A small image captioner, trained from scratch.
Model: 24-pixel images, encoder arch inception, encoder norm batchnorm, encoder activation gelu, encoder depths [4, 7, 7], encoder widths [128, 192, 288], decoder width 192, decoder layers 6, decoder norm rmsnorm, decoder activation gelu.
Training: soap at rate 0.0019, 4800 steps, batches of 64.
Data: 97500 training examples, 3.2 epochs.
Rows from block 3 of the image encoder, named by matrix and row number. Each number is 200 + 30 x the weight over its row's rms, rounded and kept within 0 to 999. All counts start at 0. After the name is the row's rms in percent of the matrix's.
# b510: branch 3 first 3x3 conv (encoder.blocks.3.b5.1.0.weight, 32x16x3x3), inputs 0-7, a 3x3 kernel for each
b510.7,094,143,193,157,205,177,134,176,165,178,195,173,120,212,158,116,201,187,161,180,202,176,207,198,147,200,130,235,181,183,209,233,192,230,254,146,216,179,202,231,181,214,217,168,222,192,147,181,182,182,213,136,187,254,137,186,197,231,203,227,231,187,233,194,148,167,156,207,194,174,189,203,172
b510.8,098,196,192,141,150,150,258,181,202,191,206,183,198,224,145,204,231,178,206,209,188,163,219,145,270,203,204,236,217,196,197,237,149,233,164,153,221,202,239,192,142,213,179,215,223,210,200,221,167,207,275,126,212,198,178,235,232,209,180,242,178,188,217,202,187,181,183,177,194,181,218,201,196
b510.9,098,185,152,207,200,199,215,226,244,168,179,170,183,187,207,186,202,227,156,172,168,188,170,194,235,202,207,177,194,200,187,177,182,244,239,212,117,189,216,203,223,151,168,162,144,248,175,208,179,185,206,162,200,174,209,208,218,243,215,202,195,217,241,224,204,208,184,161,188,166,201,170,162
b510.10,097,180,220,206,157,242,173,144,200,263,223,214,238,177,204,219,165,172,252,177,219,254,188,230,174,161,175,250,178,225,219,172,222,162,175,185,227,263,179,169,219,187,212,186,180,212,220,195,191,190,182,215,160,180,178,230,211,264,209,159,210,256,182,211,198,176,154,138,178,117,139,152,150
b510.11,100,203,195,164,167,262,143,196,184,190,196,248,194,165,260,246,169,161,261,178,188,182,144,281,152,175,229,199,214,231,192,176,273,183,214,221,197,207,209,238,201,177,196,174,188,165,158,151,204,178,199,180,174,194,199,215,199,199,264,153,214,214,161,218,185,179,166,152,176,139,177,190,178
b510.12,107,226,206,202,176,197,170,225,228,178,228,167,132,181,201,121,198,269,191,219,196,200,218,210,139,206,196,148,245,193,197,184,199,168,181,221,208,183,182,229,220,128,213,223,192,185,129,202,225,213,175,199,199,215,207,184,241,218,189,216,241,237,183,250,168,188,153,188,191,186,219,205,222
b510.13,109,215,128,178,167,282,185,178,181,214,211,180,210,137,259,208,197,195,209,204,154,194,140,243,182,199,186,190,228,156,201,142,232,223,206,184,216,206,185,199,245,156,205,197,200,215,147,261,220,249,144,167,167,228,181,200,236,225,226,166,234,202,182,232,196,188,201,222,215,164,187,217,224
b510.14,103,172,177,202,174,173,185,212,169,184,179,162,155,165,176,131,229,188,155,204,200,206,208,223,216,239,234,193,200,182,176,172,221,169,222,206,168,174,186,178,175,187,192,165,195,168,242,245,229,225,206,251,191,216,250,168,172,180,176,175,165,192,190,184,210,205,226,172,184,221,169,167,214
b510.15,097,183,229,167,244,168,196,195,228,193,212,267,248,182,221,236,200,188,203,210,230,203,225,194,190,170,210,184,228,218,219,206,178,197,195,209,234,121,191,185,199,200,175,236,213,223,192,160,208,185,242,175,273,178,204,187,171,206,193,194,170,191,178,177,198,163,189,227,238,154,237,214,186
b510.16,096,161,256,199,190,254,134,197,171,205,225,235,184,216,246,188,227,130,184,163,242,245,208,223,159,186,179,199,188,225,232,223,231,180,212,151,215,203,173,199,242,191,235,197,188,199,267,195,191,218,180,199,255,206,173,211,222,214,190,215,248,209,216,226,227,210,187,162,171,167,227,214,164
b510.17,095,193,170,226,182,151,176,216,153,181,158,196,222,210,186,140,262,170,195,217,204,253,165,194,230,205,191,184,213,225,209,215,227,177,219,183,174,202,216,194,181,203,156,168,241,199,188,158,157,169,134,215,105,226,210,200,214,200,204,202,202,181,202,211,187,120,180,154,188,201,162,216,229
b510.18,107,239,204,150,169,218,222,190,210,200,242,207,124,206,190,221,227,193,168,224,201,153,172,216,229,201,226,231,225,225,148,139,174,234,209,237,182,180,248,266,218,228,235,205,179,204,216,186,183,243,249,171,232,208,211,206,232,256,221,213,195,174,193,230,164,172,169,240,234,191,196,224,206
b510.19,100,202,205,199,186,149,198,172,148,178,189,201,221,177,149,202,193,181,152,160,199,171,174,177,231,159,160,149,170,199,217,225,203,221,198,208,162,125,218,215,155,212,220,245,184,200,253,195,168,180,224,184,208,181,223,193,200,203,229,249,195,209,204,209,233,186,139,183,205,206,174,164,199
b510.20,099,186,205,207,197,222,194,176,175,153,200,265,202,226,224,240,154,152,183,194,209,177,232,207,195,184,177,145,163,209,189,229,225,223,158,124,182,210,170,160,208,190,208,245,240,199,232,186,219,166,166,175,219,225,255,243,212,237,184,168,181,192,159,164,177,201,220,220,208,221,242,208,195
b510.21,099,150,204,254,162,152,222,176,170,192,193,220,222,221,187,181,216,258,217,150,182,261,189,161,195,193,201,213,218,198,211,253,178,178,242,211,152,221,238,214,195,183,213,183,158,165,158,150,167,128,231,235,192,166,242,249,191,187,226,155,167,184,201,148,187,175,196,160,214,216,178,181,168
b510.22,103,165,164,151,158,207,147,130,172,166,195,180,216,186,210,153,169,162,168,201,159,187,191,262,177,170,175,183,219,184,225,170,255,172,160,162,192,217,206,199,281,195,198,250,235,208,150,223,201,182,137,178,245,220,173,194,213,185,201,197,168,197,196,180,148,195,199,185,206,222,193,262,255
b510.23,108,172,245,150,139,224,266,193,170,189,161,204,214,158,179,267,259,194,156,180,269,169,138,216,228,199,174,201,172,244,248,167,183,231,240,188,193,189,218,235,177,182,214,155,176,222,223,154,162,230,187,167,159,186,177,187,218,217,213,217,225,157,233,203,251,223,158,188,211,160,175,191,162
b510.24,103,170,239,206,175,239,222,192,183,214,146,205,218,202,183,182,200,156,183,159,195,211,203,238,179,218,177,230,165,173,177,247,234,205,234,173,200,213,203,185,134,199,194,198,203,214,245,135,169,138,205,229,202,245,195,210,181,212,225,184,197,195,246,174,234,231,212,130,183,200,168,166,170
b510.25,093,206,188,163,179,282,181,190,223,189,188,233,161,136,245,166,243,218,149,192,170,196,184,249,152,167,230,160,219,161,174,152,230,183,178,216,165,216,147,165,215,179,241,192,157,216,210,161,170,271,153,181,228,166,207,200,166,169,175,171,197,199,186,207,188,190,212,179,207,214,193,175,203
b510.26,104,150,155,161,208,173,192,175,189,163,132,157,161,206,203,190,189,169,188,143,150,172,215,187,207,184,190,177,114,149,140,177,176,174,142,175,167,191,219,230,210,238,206,167,218,163,179,205,238,169,173,238,218,231,221,169,174,177,214,209,188,187,183,192,217,183,260,217,177,229,221,219,246